Rows from block 4, named by matrix and row number. Rows with one number belong to one neuron. Each number is 128 + 32 x the weight over its row's rms, rounded and kept within 0 to 255. All counts start at 0. After the name is the row's rms in percent of the matrix's.
# fc1: MLP up (model.blocks.4.mlp.fc1.weight, 1536x384), inputs 128-255
# fc2: MLP down (model.blocks.4.mlp.fc2.weight, 384x1536, transposed), outputs 128-255
fc1.49 071 [ 89  83 127  90 127 175 168 149 131  94 148  91 113 139 147 102  82 125 149 122  85 110 131 150 124 138 134 122  65  92  66 193 140 121 166 140 183 163 154 102 159 159  95  99 103 114 154 193 111  83  75 151 136 118 115 119 115  74 156 128 142 145  79 111  80 152 134  60 139 147  69  93 104  83 111  81 132 125  51 135 102 122 125 115 107 105 150 111 153  89 134 130 135 101 105  65 161 117 104 152 126  69 165 121 140 120 103  91 108 154 141  63 122  99 177 153  64  92 140 128 105  91 181 102  99 112 132 115]
fc1.50 074 [ 76 172 127  79  71 133 106 131 124 102 186 138  69 109 121 132 114 133  87 101 128 173 107 136 143 120 118 113  71 171 115 222 156 150 157 151 156 107 153 158 135 161 197 153 133 177 167 169 115 111 115 136 111 136  53  86 119 126 151 167 103 123 132 142  94 120 122 126  50 137 160 147 173 127 112 167 150 154 177  67 121 152 151 114 174 120 139 121  97 111 118 145 111  78  80 199 146 130 130 115 177 153 156 128 133 117 187 116 108 161 120 130 160 133 134 146 118 141 140  93 132 103 102 188 125  65 119 130]
fc1.51 111 [156 107 197 148 126 170 153 174  86  69  72 116 110 149 168  93 125 124 114 121 179 124 138 142 143 190 134 152  97  97 123 137 126 152 191 191  98 146 153  91 127  54 136  93 118 110 149 192 161 198 122 109 117 178 141 157 136 146 140  88  85 145 143  85 147 184 189 192 160 128 170  75 153 108  98 128 130 120 168 186 190 108 145 107 126 172  73 113 119  68 105  44  52 189  76  94  83 104  80 149  82 138 156 189 145  90  66 142 150  96  95 144 119 161 127 178 155  82 105 140 130 139 148  70 152 161 118 112]
fc1.53 078 [142 117 113 141 129 149 150  93 106 165 135 109 114 153 128  92 131 177 103  98 132 108 106 104  88 141 173 158 185 170  94 162 193  70 148  99 128 107 138 128 133 110 121 106 159 138 143 145 139 165  86  87 116 115 126 171  95  93 182 172 153  93 127 137 110 148 154 117  69 147 148 119 138 152  91 127  95 129  96 198 107 147 166 103 114  94 153 166 124 137 180 175  66 159 123 103 166 156 131 170 178  85 210 126  98  69 173  56 143 156 141 151 101 116 190 116 159 155 102 170 178  96 137 137  79 100 158 128]
fc1.54 085 [127  64  91  70 122 153 114 113 181 138 127 123 135 201 206 104  81 134 107 163 151 148 162 102 126 116 110 170 138 125 113 114 130 173 117 175 124  92 120 134 191  74 101 159 157  84 139 162  71  90  96 109  92 151 134 174 139 116 177 150 149 119 121 140 134 183  96 176 156 172 119 172 151 161  97 167 109 100 177  93 103 115 102 141 114 141 152 142 168 144 142 131 140 123 141 142 142 131 183  99 141 108 114 158  97 109 145 132 122 111 108 149 179 127 158 129 133 156 115  86  94 109 158  87 115 132  86 130]
fc1.55 096 [174 150 181 144 190 178 148 169 171 166 157 135 134 130 140 139 173 129 154 121 145  85 158 164 141  62 146  83 117 100 120 111  89 117 125 150 165  95 125 119 133 181 121 144 147 161 134  91 118 114  80 154 104 137 158 171 175 138 182 122  69 105 128  86 138 153 151 114 129  44  61 120  68 159 133 115 138 119  97 169 194 100 170 114 127 156 116  93 114  84 124  91 123 149 123 134 135 134 142 169 136 153 177 112 115 155 117 160 111 115 118  69 120 154  87 177 108 161 138 154 114 133 137 173 102 174  83 158]
fc1.56 084 [141 107 176 128 136  78  26 110 139 159 124 131 109 103 184 133 146 156 125 116  94 185 126 146 112 124 150  97 166 154 138 153 144  75  71  97 153 145  70 155  87 107 108 132 144 122 122 143  97 103 126 106 151 178 108  93  80  85  85 145 102 161  84 131 100 149  91 109 109  54 130 139 100 179 145 145 131 139 165 119 128 181 148 162 200  99 163 157  84 119 114 138  97 171 199 130  86  87 107 155 196 146 128 161  71 125 126 130 108 142 102 139 133 177 165 161 124 193 122  95  87  98 153 126 147  93 166 127]
fc1.57 096 [109 120 153 173 137 170  93 128  87  89 128 152 112 163 157 146 117 176  95 123 173 173  93 141 147 112 158 105 106 136 116 209 100 198 167 132 184 106 114 134 105 108 102 111 110 112 165  68 131  82 107 159 114 101 145 160  46 161 158 149 115 151 129 156 128 118 122 113 103 109 153 171  95 139 112 104 141 111 140 102 163 188 149 127 122 144  98  56 152 131 148 137  82  82 130 118 137 122 154 101 135  92 165 177 101 125 126  66 115 106 122  92 182  56  97 142 127  62 172 108 101 155 151  98 101 140 150 134]
fc1.58 097 [147 113 137 153 137 111  88 137  58 165 156 120 122 113 223 108 147 147 149  92 133 146 101 138 115 125 176 123 111  84 121  99  93 146 178 115 151 131 130 138 121 137 159  48 118 133  94 128  82 124  98 146  59 140 174 137 151 152 101 101  90  83 158  97 217 118 116 153 123  91 175 124 136 210 171 146 155 144 139 147 117 104 104 128 135 173  89 119  90 127 128 125  84 129 144  89 135 129 133  95 152 192 128 108 114 156  78 102  95  97 144  96 131 152  99  51 134 118 148 128 152 143 160 154 160 170  93 113]
fc1.59 072 [116  83 129 154 104 101  82 188 131 110 142 158 167  97 144  42 124 123  93 137 123 137 126 101 130 103 188 152 125 171  64  98 134  56 167 136 135 179  92 132 122 100 177 137 110 127 136 160 170 163 148 113  95  92  82 166 115  61 157  90 130 127 133 161 132 172 140 130 144  93 142 204 117 157 183 107 111 111 104 120 141 167 120  84  78  60 141  98 130 196 148  98  90  81 114 121 168 176 134 142 184 120 112 108 128 153  90  86 112  85 111 145  91 117  75 105 127 152 130  92  66 165 181 102 138 110 118 147]
fc1.60 073 [ 97  94 139 135 138  96 100 120  66 107 157 132  40 102 144 193 120 166 144 188 120 160  94 141 111 106 107  97 179 155 117 128  88 172 105  66 133 135 117 128 174 109 123 139 127 174 121 140 140 133  67 132 135 112  91  85 112 152 139 146  93 151 117 178  98 145 140 109 107 102  76 108 122 169 128 134  84 158 143 111 177  90 142 137 129 148 121 133 128  96 124 112  93 127 119  94 173 147 152 149 181 144 116  81 104 137 131  88 136  89 174 165 185 150 154 112 158 123 103  78 129 145 170 174 124 191 167 187]
fc1.61 073 [118 126 116 124 109 101 117 121 153 173 162 146 125 130 196 125 156 128 109 156 171  90 152 189 122 123 132 120 132 137 104 120 112 122 132 144 191 107 172 182 130 156  84 185 170 157 143 117 106 184 133 127 140 115 101 115 145 142 174 176 153 144 130 166  83 161 140  92 141 158 123 146 110 180 149  91 126 125 133 100 134 158  71 128 123 121 120 160 120 169 142 150  81 151 140  39  82 109 149 181 150 196  76 101 132 157 135  92 151 131 124 124 181 197 122 127 165 155 143 123  36 133 144  94 144 119  62 163]
fc1.62 143 [ 86 123 123  74 134 118 157  89 141 141  51 174 129 125 111 159 136 123 130 144 138  73 166 100 126 168 148 146 149  83  94 143 115 123 136  79 120 118 169 123 149  81 131 119  99 169 117 153 110 121 166 117 167 102  99 182 136 194 121 100 135 178  92 115 102 120 102 166 108 162 134  30 104 110 139 124 122 108 147  95 166 100 106 185 129 162  78 110  56 118 117 154 163 147 149 153 124 153 183 103 173 139 169 151 165 149 113  86 171 161 113  96 141 123 133 145 138 107  96  99 130 185 136 150 102 110 199  88]
fc1.63 120 [164  79 158 120 145 123 169 146 157 114  71 112 137 169 161 116 180 115 167 162  94 148  95 178 133 141 162 170 160 127 140 101 101 125 132 149 110 103 155  95 137 102  68 102  94 134 171 155  67 255 143  83  95 166 114 142 121 143 148 172 125 158  94 163  87 141 208  95 137 170 184 106 103 154  52 124  98 149 113 149 167 165 143 144 155 146 180 159 146 118 149 128 100 146 169 151 112 138 106 147 106  80 167 177 107 156 148 118 162 162 144 122 112 174  88 150 182 129  91 165 125 195 134 137 162 120 116 111]
fc1.64 080 [ 98 151 144 157 137 123 114 118  93 179 145 163 154  72 140  91 160  62 146 112 195 141 132 116 195 141  87 171 150 150 134 125 153 103 106 128 130  96  84 151 135  89 143 133 103 156 101 133 145 107 105 140 135 133 150  60 110 146 170 141  93 176 114 116 124 143 131  61 118 144 161  85 154 185 117 145 157  86 129 186 152 199  99  80 133  98 166 122 102 142 128 129 146  94 158 167 164 127 205 150  93  83 154 151 139 131 100 218 108 204 112  85 119 153 168 125 135 123  89 100 163 165  63 140 218 133  96  75]
fc1.65 073 [156 113 146 149 160 108 148 129  90 163  85 159 129 174 169  85 105 147 214 125 154 181 107 132  99 165 160 116 143 143 163 116 103 166 106  80 158 151 138 138 121  66 135 142 158 175 170 140 127 100 126 149 100  98 122 163  50  78  98 158  77 100 164  78 121 146  65 131 109  78 117 182 159 136 110 161  76 130 116 117 106 100 128 115 139 118 145 127 111 109 151 158 127 169 137 135 179 155 169 155 169 138 115  94 181  91 107 151  83 151 134 121 178 189 152 121 112 166 140 126 143  93 154 125 145 114 176 137]
fc1.66 116 [146 124 170 164  92  76 133 126 121 146  78 153 119 163 176 119  72  97  97  77 143 128  91 138 171 128 185  96 147 101 137 144 168 153  65  76  49 163 108 102  91 139  97 124 127 101 140  58 137 176 109 140  97 143  93 149 145 129 149 128 176 118 133 158 148  91 150 112 109 112  93 125 142  92 130 156  82 145 111 147 178  83 175  85 114 120 112 138 101 161 135 129 129 183 113 118 159 182 158  82 147  80  74 157 156 102  94 137 177 103 173 130 153  57  74 167  83 117 139  42 175 140 135 194  92  96 127 107]
fc1.67 076 [163  73 115  98 112 150  50 159 210 126  87 140 112 104 153 106 145 123 101  88 150 163 114  92 129 131  99 167 161 180  81 166 138 151 102 112 187 128 169 132 141 186 141 162  83  92 161 157 124 146 156 138 110 130 159 191  93  93 119 145  60 146  92  74 143 126  90 123 117 140 114 178 170 133 101 136 136 157 130 184 147 143 102  76 166 122  96 106  48 140 130  93  97 111 138  92 107 108 120 157  79 211 100 127  74 149 165 118 101 104 123 131 108  84 150 131 118 174 113 139 128 121 221 140 166 125  95  75]
fc1.68 138 [126  89 141 178 201 144 113 152 146 167 122 126 120 140 118 100 110 156  99 150 115  81  72  91 110 119 125 163  71 166 128  99 141 152 160 173 107 130 159 154 166  41 115 114 158 135 120 156 102 143 131 151 142  69 146 105 105 108 141 106  94  70  94  97 145 148 118 195  84 158 200  99 126 178 132 140 142  71 139 128 104 106 152 111 164  91 101 135 131 154  83 182 145 122 168  96  99 119 190 139 165 100 115 170 166 113 112  94 143 126 118  84 138 145 149 133 145 115 134  88 131  94  99  67 151  67 123  63]
fc1.69 084 [136  78 222 129 130  85  41 116 106 107 167 135  82  81 163 169 188 108 163 114 137 155 130 125 176 129  64 170 119 165 111 120 120  89  73 146 132 104 128 137 169 198 165 107 188 172 165 181 134 162 106 144 117  78 129 118 139  91  83 183  95 144 140 142 139 194 103 121  63  88  82 127 100 138 166 169 131 131  60  75 185 116 171 110  85  87 159 140 152 111 146 105  94 104 146 115 103 115  62 117 124 143 101 168  99 135 127  82 132 149 171 127 117 154  92 104 126 121  76  98 159 171 133 118 120  95 149 135]
fc1.70 094 [131  85 126 110 150 108 145 147 204 115 182 134 137 174 137  88 181  91 108 137 122 114 118 119 124 109  56 133 130 180 118 146 102  98 169 147 158 125 150 142  93 144 145 145 134 126 101 159 150  97 146 109 125 144 175 198  85 144 110 118  54 174 116 129 152 114 102 129  88 200 113 142 157 133 103  78 142 185 138  99 126 172 129 113 135  91 129 119  59 199 130 158 115 128 116  79 154  94  99 119 195 220 118 122 117 151 200 163 117 102 158 152 166  73 150 113 153 108 120 160 148 162 164 138 143 123 142 137]
fc1.71 069 [156 122 186 161 167 135 113 133 151  87 149 149  59  95 189 139 137  66 133 184 143  91 193 179 183 125 109 124 112 155  82 117 128 140  71 133 201 131  92  96 128 124  68  80 152 164 103  81 102  92 107  85  91 118 158 155  84 152 116 153 107 134 112  82 169 132 185 135  92 160  96 140 149 170 160 155 125 101  91  62 106 128 124  60 152 118 153 142 101 117 143 124  68  62  81 113 212 101 141 105 149 169  95 189 150 165 130 150 134 130 116 140 173 136 161 129  68  98 163 112 140  94 156 165 103 194 117 142]
fc1.72 124 [139 206  80 115 171 157 109 141 164 109 132 158 117 145 125 130  83 110 134  98 133 147 104 189 131 154  96  97 116  87 148 144 152 137  75 160  82 179 130 133 132 148 208 158  99 102 180  45 126 130 213  94 193  87 207 114 184 162 146 130 127 128 156  60 133 151 122 172 127  88 121 123 147 133  67 107 160 123  96  79 126 176 140 119 119  35 163 114 183 109 132 134 154 102 166 140 141  84  68 170 185 126 131 127 112 111 111 150 121 152 141 128 119 116 128 136 113 124 114 169 121 137  99 167 158 129 108 120]
fc1.73 070 [135  94 101 136 153 118 115  80 108 121 152 196  88 155 120 101 132 125 125 108 127 159 152 199  80 148  76 125  87 135 107 162 164 135 106 149  81  91 136 117 175  89 112  96 155 151 119 127 118  99 140 164 180 133 121 149 134 144  88  72  59 100 136 110 112 134 134 117 153  94 112 188 138 185 145 110 110  82 140 118 106 133 154 116 132 145 129 111 108  45 170 143  95 119 124 115 164 117 104 140 153  87 150 142 140 120 119  89  96 191 113 139 132 149 134 122 154  59 198 161  90 133 179 136 139 166  73  89]
fc1.74 096 [ 94  77 103 126 151 108 124 116 149 156 134 122  96 124 187 109 174 121 157  45 116 134 134 103 155  92 117 138 108 114 132 113  79 132 110 177 152 180 119 111 144  20 142 175 144 117  88 116 158 141  98 115 127 137 129 166 117  69 134 120 103 165 111 161 139  95 157 100  75 156 124 182 130  88 106 150 134 131 113 185 111 175 173 129  97  63 160 116 110 160  78 148  96 169 127 138 127 166 171 118 120 114 119 151  87  73 114 135 123 189 147 149 124 126 109 164 149 161 152 124  68 145 155 156 149  79  98 153]
fc1.75 090 [121 123 145 168  92 140 138 180  83 166 118 165 106 168 134 127 163 165 100 112 127 143 147 156 166 121  51 120 151 196  95 105 103 152 128 127 109 134 119 149  92 120 143 130 126 111  98 123 139 111 127 133  72  87  95 144  52 125 136 117 127 115 147 132 135 111  63  99 148 163  97 132 112 222  85 123  96  72  95  94 173 127 140 106 133 106 118 134  95  76 181 213  92  98 171 160 147 112 127 111 130  94  63 101 150 148 134  89  57 141 176  89 104 162  96 116 164 117 180 121 206 115 160  87 187 104 132 136]
fc1.76 090 [100 147 179 128 167 134 126 139 102 105 135 128 170  70 105 204 112 140 128 121 122  92 148 163 203 168 121 114  90 101  31 116 101 139  69 101 142 151 169 177  91 130 116 173 115 159 143 111 138  77 159 172 127 146 111 148 117 162  70 115 125  99 157  92 133 150 161 120 101  74 114 150 101 148 141 134 167 118 151 127 154 165  80 163 159 112 126  91 136 135 144 115  91 145 137 160 163 190 117 144 112 127 246 149 182 158 158 101 148 116  72 109 147 116 124 126 155 141  85 155 122 168 150 151  94 144 122 167]
fc2.49 103 [141 198 155 139  82 147 147 118 115 147 171 175 126 117 160  56 129  56 143  73 149 110  71 116 102 116  82 122 174 154 126 110 118 185 112 146  40  82 123 141 111  63 133  89 131 149 145  93 100 151 122 114 166 171 133 142 142 133 104 118  46 108 122 104 162 127  94 201 156 171 136 122 113  89 153  77 121 123  87  87 150  76 150  92 130  64 124 182 107 153 206 156 133 138 133 137 135 122 117  90  92 125  98 136  96 123 107 120 164 113  78 150 145  50 124 122 152 100  78 143 155 140 108 146 182 117 114 129]
fc2.50 099 [146 190 161 127 127 141 148  97 123 136 118 146 156 116 157  90 101  76 139 115 146 120  78  97 113 138 111 164 207 109 147 137 125 186 101 132  63 114 121 141 110  74 101  70 141  95 121 124 111 140 142 141 142 166 180 117 130 140 101 121 102 105 137  94 117 120 111 215 163 186 116 108 131 117 172 101 122 114  64  89 167 109 126  69 109  74 151 152 130 128 186 161 151 145  52 121 149 118 110  83  79 110  60 165  89  99  73  78 179 110  51 125 171  69 121 119 171  69 104 130 150 188 127 159 169 113 104 128]
fc2.51 094 [160 120 115 156 184 126  94 140 138 146 118 117 178  92 121 163 170 166 176 157 117 140 119  98 153 111 122 117 112 184 127 162 142  42 134 124 126 134 103 140 128 188 204 154 169 167 168 157 141  86 152 100 155  36 125 127 141 120 142 129 126 103 105 171  71 137 142  73  94 144 172 130  89 107 183 107 125 149 144 123 134 135 144 130 190 159 120  38  84  71 108 117 118 132 176  94 166 179 149 177 148  98 122  81 138 101 150 114  37 108 169  88  82 170 178 117 121 138 145 135 107 134 131 136  78 124 144 159]
fc2.53 103 [155 211 137 127  89 113 123 120 100 148 150 149 130 141 175  62  92  82 146  82 144 110 116 128 108 135 128 121 165 138 145 131  98 206 110 147  57  84 112 162 128  89 136  91 117 110  90 115 100 141 122 134 149 200 115 103 138 138  90 116  65 111 136 111 157  93 103 216 134 160 115 107 113 116 138  89 116 130 114  89 152  65 132  85 154  32 135 165 115 153 175 147 148 145  76 124 128 105  85 110 130  78 107 143 120 113  89 115 189 101  69 126 127  50 120 148 119  59 106 169 150 180 141 146 174 119 105 122]
fc2.54 100 [143 203 162 102  96 144 139 131 120 109 138 158 125 130 149  72  81  57 108  62 163 107 127 161 130 136 124 136 184 117 137 136  97 175 120 131  67 118 101 124  99  69 140  73 128 129 115 135 109 149 132 156 153 174 104  71 123 140  97 121 101  79 120 108 152 122 116 225 127 147 117 106 114  97 155 128  96 155  86 110 158  99 137 101 153  72 154 162 132 129 191 140 138 113  80 142 115 131  85 103  85 101 132 144 103 164 101  84 207 145  86 107 149  75 108 135 135  95  95 190 140 164 125 126 156  93 123 120]
fc2.55 099 [138 188 143  97  70 114 110  67 120 142 137 127 166 169 148  97 109  91 115 104 180 131  85 116 100 151 112 155 195 141 143 163 149 183  78 123  39 124 133 132  92  64 152  55 123 105 124 176 103 157 132  93 146 153 170 149 126 111 109  91 129 120 124 105 139 112 117 198 144 164 125 124 101 107 166  97 122  90  99  47 126  88 190 100 131  74 141 148 149 155 167 167 135 113  90 147 121 109 110  94  94 113 136 178 111  87  94  93 199 140  88 112 163  43 161 102 181 107 133 152 138 145 141 115 136  99 134 130]
fc2.56 099 [164 211 120 122  88 138 141 144 103 136 123 142 163 200 150  63  95  57 121  80 167 111  94 127 110 140 146 127 182 132 147 146 161 211 146 149  70  92 152 135 117  81  94  77 108 100  92 150  88 165 127 125 166 169 128 121 134 142 144 145  82  81 125  97 146  96 127 206 157 187 119  94 109 100 143 124 141 139  79  86 130  50 131  95 139  66 137 142 130 139 192 140 156 122 119 143 148 148  83 100  86  97 104 160 109 124  95  90 176 107  85 123 136  55 111 140 132  52  66 155 153 151 146 162 160 135 118  99]
fc2.57 107 [130 222 130 102 125 112 137  89 106 132 168 128 142 128 174  67 120  87 135  81 129  91  86 102 100 145 114 137 185 118 157  97 151 142 125 131  37  71 139 137  82 102 115 111 123 150 111 128 146 177 110 115 185 167 123 110 155 114  89 122 124 116 134 109 166 111 114 238 168 155  99  98 120 124 148  73 114 103  74  87 152  58 155  76 125  61 121 154 126 148 158 173 146 155 130 102 177 129 105  89  93 118 104 147  63 135  87 108 183 126  66 143 151  62 146 165 129 102  76 139 150 144 109 149 173 125 106 109]
fc2.58 104 [121 214 158 109 120 149 143  88 150 108 123 159 166 164 176  86  92  75 111  97 175 125  96 130 104 117  85 147 175 135 162 118 122 172 141 135  42 126 125 148 113 104 102  85 119 103 143 146 123 141 139 142 164 128 135 156  95 140 107 132  91 120  79 131 125 121 128 221 125 198 117 111 127  89 131  90 125 128 101  84 157  93 171  67 133  38 136 168 116 165 177 134 165 159  98 155 134 103 125  82  66 121  87 167 124 128  94 139 172 102  92 137 140  55 159 104 154 115  96 158 159 155 119 128 163 100 134 111]
fc2.59 107 [155 215 152 122 123 153 144 110 118 134 139 160 131 167 167  80  85  70 136  67 164  98  94 128 124 127 105 130 184 115 159 129 140 197 116 128  73 115 136 168 114 114  97 107 120  92 118 145 111 158 126 135 166 194 140 114 125 164  73 144  64 124 131 128 148 127 124 211 139 162  98 112  98  91 140  94 119 134  52  95 162  49 137  85 139  67 107 173 108 141 180 145 135 143  74 159 152 142  84  89  80 112  96 136  82 125 100 105 196 128  66 122 168  73 154 150 138  89  70 146 167 156 111 135 163 115  92 110]
fc2.60 107 [158 207 143 107  79 155 140 106 132 170 128 142 175 133 164  52  80  57  97  49 157 119  92 148 128 126 126 115 165 107 167 120 126 224 125 129  35 119 116 149  96  86 108  77 125 108 108 104 109 149 151 142 159 184 152 129 150 133 112 139  96 124 141  95 170 120 111 213 141 185 120 132 125  81 145  97 137 139  71  77 146  81 139  74 132  70 144 138 118 151 172 164 171 149 121 135 129 138  62  82  91 118 110 193  77 121 131 114 194 133  48 118 124  56 148 119 138  85  88 159 152 178 126 162 161 114 118  95]
fc2.61 107 [141 195 143  94 111 128 135  96 126 150 119 153 155 163 162  65 134  57 135  84 120  98  86 125 112 152 128 107 158 137 183 124 162 195 111 129  13  87 115 143 106  67 102  79 116  99 103 165 149 142 157 158 159 178 150 112 126 134 111 112  91 104 137 112 161  99 103 221 142 167 118 133 143 101 131 110 111 127  78  80 134  72 148  87 134  84 162 159 123 162 163 129 154 106  88 167 142 144  88  63  88 104 105 184  75 130  92  90 175 121  74 115 131  26 124 153 122 102  80 133 192 160 137 131 162  96 131 102]
fc2.62 106 [112 223 157 138 128 158 140 142 113 153 152 114 124 115 128  84 102 165 181 134 150 156 145  91 101 194 111 120 121 106 113 129 185 109 165  69 114 107 124 111  91 103 131  80 143 146 140 119 135 133 157  73 103 130 143 125 195 155 144 107  95  80 139  40 118 138  94 135 128 142 167 119  93 105 146 132 157 117  74 157 162 121  86  89 104 159 135 168 165  82 119 128 116  75 128 117 109 115 123 107 119 141 158  95 164 122  97 134 161 112  74 122  76 125 145 147 102 100 100 147 146 159 194 121 123 116 148 166]
fc2.63 096 [169 143  95 146 174 136 138 173 177 100 169 138 133 154 178 127 158 217 179 146 170 140 149 136 133 132  98 172 159 129 118 152 109  65  70 140  73 127 113 197 169 116 164 174 160 129 166  86 201  93 120 118 122 128  56  93 156 159  92 127 120 169 129 191 106 118 144 112 107  88 146 129 119  98 131 103 148 159 159 178 119 129  93  88 146 167 114  87 135 119  96  76 110 145 139 104 148 163 159 179 130  90 152 116 148 128 118  91  98  89 141 148  80 204 128 138 101  86 144 124  41 115 134 142 129 128 127 136]
fc2.64 095 [170 166 121 100  89 138 156 128 126 132 141 119 144 156 162  93 109  64 141  74 120  95  92 133  90 100  92 158 176 106 130 145 110 210 133 127  56 116 122 140 104  87 127  86 115 108 130 131 156 145 125 127 181 182 146 126 132 197  85 118 122  93 114 139 127 151 125 204 127 163 131 115 106 129 120  90 114 115  81  85 142  71 171  68 139  70 162 142 120 150 196 159 165 160 118 171 154 126  97  70 116  92  95 167  90 167 108  90 192  95  92 103 140  68 127 138 132  82 106 181 143 149  96 155 142 117 116 126]
fc2.65 102 [117 204 170  83 123 140 130 114 146 122 130 155 134 156 161  58 124  77 108  98 152  89 111 116 126 131 105 110 172 127 151 127 139 207 143 149  53 117 132 123 121 105 113  80 111  95  99 135 132 155 151 102 180 200 156  90 157 152 113 129 105  91 118 134 144 106 109 214 156 174 104 108 105 130 141  85 118 120  93  97 170  89 122 106 115  76 161 183 155 150 176 136 136 105  88 177 155 122  88  68  85 118  93 174  68 145  91 108 160 125  71 116 128  41 136 118 149 117  85 161 147 164 135 125 166 117  92 126]
fc2.66 094 [144 114 168  74  93 155 122  83 157 127 129 133 112 122 129  98 120 100 129  89 115 154  97 100  86 166 110 137 158 138 162  77 174 178 138 174 106 136  93 134 115  77  93 135 140 102 152 206 100 160 121 159 142 133 174 153 122 153 101  74  99 110  95 131 102 113  82 141 149 162 112 111  78 125 194 141  98  85 100 103 120 131 147 130 178 121 163 133 151 125 166 184 159  98  90 154 155 121 148 136 104 128  94 150  76 108 128  77 156 139 131 173 167  88  70 158 120 101 101 120 154 144 196 109 140 130 158 116]
fc2.67 103 [126 226 145 125 117 126 141 119 113 137 133 150 170 149 166  80  87  66 118 104 155  79  83 136 128 118 121 128 174 122 142 124 122 195 126 144  46 110 129 123 120  83 108  89 116 120 109 120 135 145 149 118 173 209 133 109 120 146 102 116 102 112 129 131 166  89 110 204 149 160 111  92 114 125 141  94 114 153  88  93 177 103 138  86 112  70 130 175 148 143 170 142 152 119  93 161 127 137 108  93  94  83 120 151 117 108 111 107 190 121  56 140 165  74 129 140 132  61  94 141 154 158 111 168 195  97 123 103]
fc2.68 099 [ 73  93  85 158  49  86 169 109  61 143 131 118 119 119 135 171 153  77 167  54 128 165  99 149 131  78  58 193 146 161  96 162 102 130 135 142 149 126 204 152 130 132 113 117 161 108 170 170 133 189 194 214  68 137 127 131 127 129 135 143 145 111 130 138 102 180 143  98  82 161 102 158 120 154 101 146  96 131  82 157 169 141 143  80 112 161 125  99  50 173  91 159 159 148 108 196 122  74 151 142 175 171 122 104 149 160 179  99 159 125 146 105 118 161 182 113 184 159 108 179 182 123 128 192 146 148 177 148]
fc2.69 098 [136 200 138 135 127 137 152 107 114 152 119 125 146 148 182  70 112 109 155  94 151 119  79 143  64 157 117 125 146 118 139 138 137 191 104 123  60 108 151 158 110  63 132 115 115  74 127  96 154 125 139 137 151 193 162 136 122 129  61 133  67 110 115 103 124 109 120 209 152 149 129 126 143 132 129  86 146 152 106  75 158  56 130  67 161  66 160 145 139 168 171 161 147 130  90 135 135  96 111 109  86  95  90 167 100 116  70 138 166 136  93 143 177  29 123 171 132  99  87 158 162 174 160 120 191 135 110  96]
fc2.70 102 [135 190 142  94  81 144 124 102 123 146 155 132 126 140 154  84  87  98 127  90 141 129 124 141 120 109 129 137 184 102 136 122 125 201 114 138  67  98 116 123 114 102 127  56  99 115 138 156 142 126 138 134 143 171 144 100 163 119  93 124  90  95 139 138 111 143 140 221 106 171 109  96 107 107 136 106 114 160 115  89 137 118 146  91 151  36 167 123 138 142 140 174 121 146 118 146 135 103 108 120  75  89 113 164  85 119  66  96 193 100  77 120 136  49  93 107 156 119 105 192 153 136 110 180 174  96 131  77]
fc2.71 108 [147 197 115  95  89 111 115  97 120 141 143 138 166 163 148  70 114  68 102  91 166 104  83 131 123 134 135 120 178 117 153 117 133 192 111 149  21  81 119 133 101  76 115  97 112  96 116 148 130 171 147 150 160 190 155 126 133 146 107 112  82  87 141 126 139 114 109 223 156 178 118 136  90 113 146  92 129 120  79 102 160  89 154 108 146  72 161 157 128 163 186 151 160 116 107 160 126 131  80  95  71 116 108 170  99 122 101  94 177 120  79 111 141  56 109 136 157  79  75 145 174 175 151 121 183 103 120  97]
fc2.72 099 [166 120 101 147 147 144 138  87 133 118 128  57 130 100 100 156 109  94 103 163 143 141  90 179 112 114 114  83 142 113  85 125 147 141 104 103 176 126 174  89  76 164 109 128 204 178 178 139 146 141  97 102  83 169 129 159 172 102 151  96 150 203  96 170 144 117 108  61  97 117 124 121 169 149 131 133  96  85 171 147 133 133 114 155 122 181 111 115 112 109 108 138  80 102 116  87 129  87 131 151 133 113 100 184 108 123 128 125 134 166  87 123 138 224 155  99 145 164 162  92  63 100 117 128 137  75  70 101]
fc2.73 107 [146 170 163 108  93 134 138 111 126 143 147 136 135 166 133  71  94  79  99  83 162  92  89 120 107 146 121 100 191 132 153 121 129 188 109 135  58 121 108 144  92  89 126  78 111 106 134 146 106 169 139 114 162 199 157 122 103 128 110 136 100  97 150  98 155  91 111 209 142 168 125 132 121 105 147 101 118 125  73  67 154  65 142 105 120  76 142 156 133 155 165 161 171 112 105 167 137 114 108 104  93 102 122 185  61 136  92 116 194 109  77 136 163  61 120 141 156 100  72 135 156 134 125 128 200 105 128 115]
fc2.74 103 [160 210 150 115 102 129 133 117 122 135 127 132 152 134 122  72 100  86 100 112 147 103 109 121 120 110 115  90 189  97 129 114 145 174 134 145  79 110 130 118 102 113  93  96 121 140 106 156 122 169 165 154 138 186 138 107 170 123  93 122 105  81 154 131 180 134 110 219 118 178  89 103 118 129 134 102  95 173 107  97 174  64 174 104 128  86 142 173 112 130 200 138 161 147  99 173 113 108  84 160  80  78 148 176 114 137 133 116 185  82  65 119 141  77 113 126 150  55  39 113 157 162 131 143 180 131 143 106]
fc2.75 095 [140 214 134  98 116 107 110 102 108 154 159 129 148 159 154  88 104  92 163  74 158 114 115 107  87  99 168 146 191  96 163 144 139 200  84 135  94 130 137 113  71 107 101 162  79  93 122 138 130 192 141 157 200 140 152 105 160 142 141 108  86  68 119  82 153 113 128 198 137 140 111 126 129 122 111  91 130 123 105  84 105 108 138  77 171  94 136 142 132 152 156 155 161 135  81 145 108 121 128  99  98 133 102 129  65 148 107 107 181 102  72 115 129  28 177 120 147  78  68 164 108 194 131 118 134 146 133 112]
fc2.76 100 [118 176 102 120  84 135 137  65 124 160 144 137 155 137 158  72 152  56 119  95 147 105  87 110  78 125  98 161 201 147 142 124 127 227 149 184  55 113 123 107 131  56 146  61 109 125 138 140 121 149 114 102 179 178 132 140 119 108 175 116  95 156 131 121 156  94 101 197 142 186 125 137 116  96 155  98 135 125  87  78 141 115 158  79 147  78 145 166  98 146 177 191 143 107 104 164 127  62 121  79  63 112  67 163  83  80  87 110 135 116 129 102 127  88 134 127 151  81 105 168 128 162 132 131 182 119 123  93]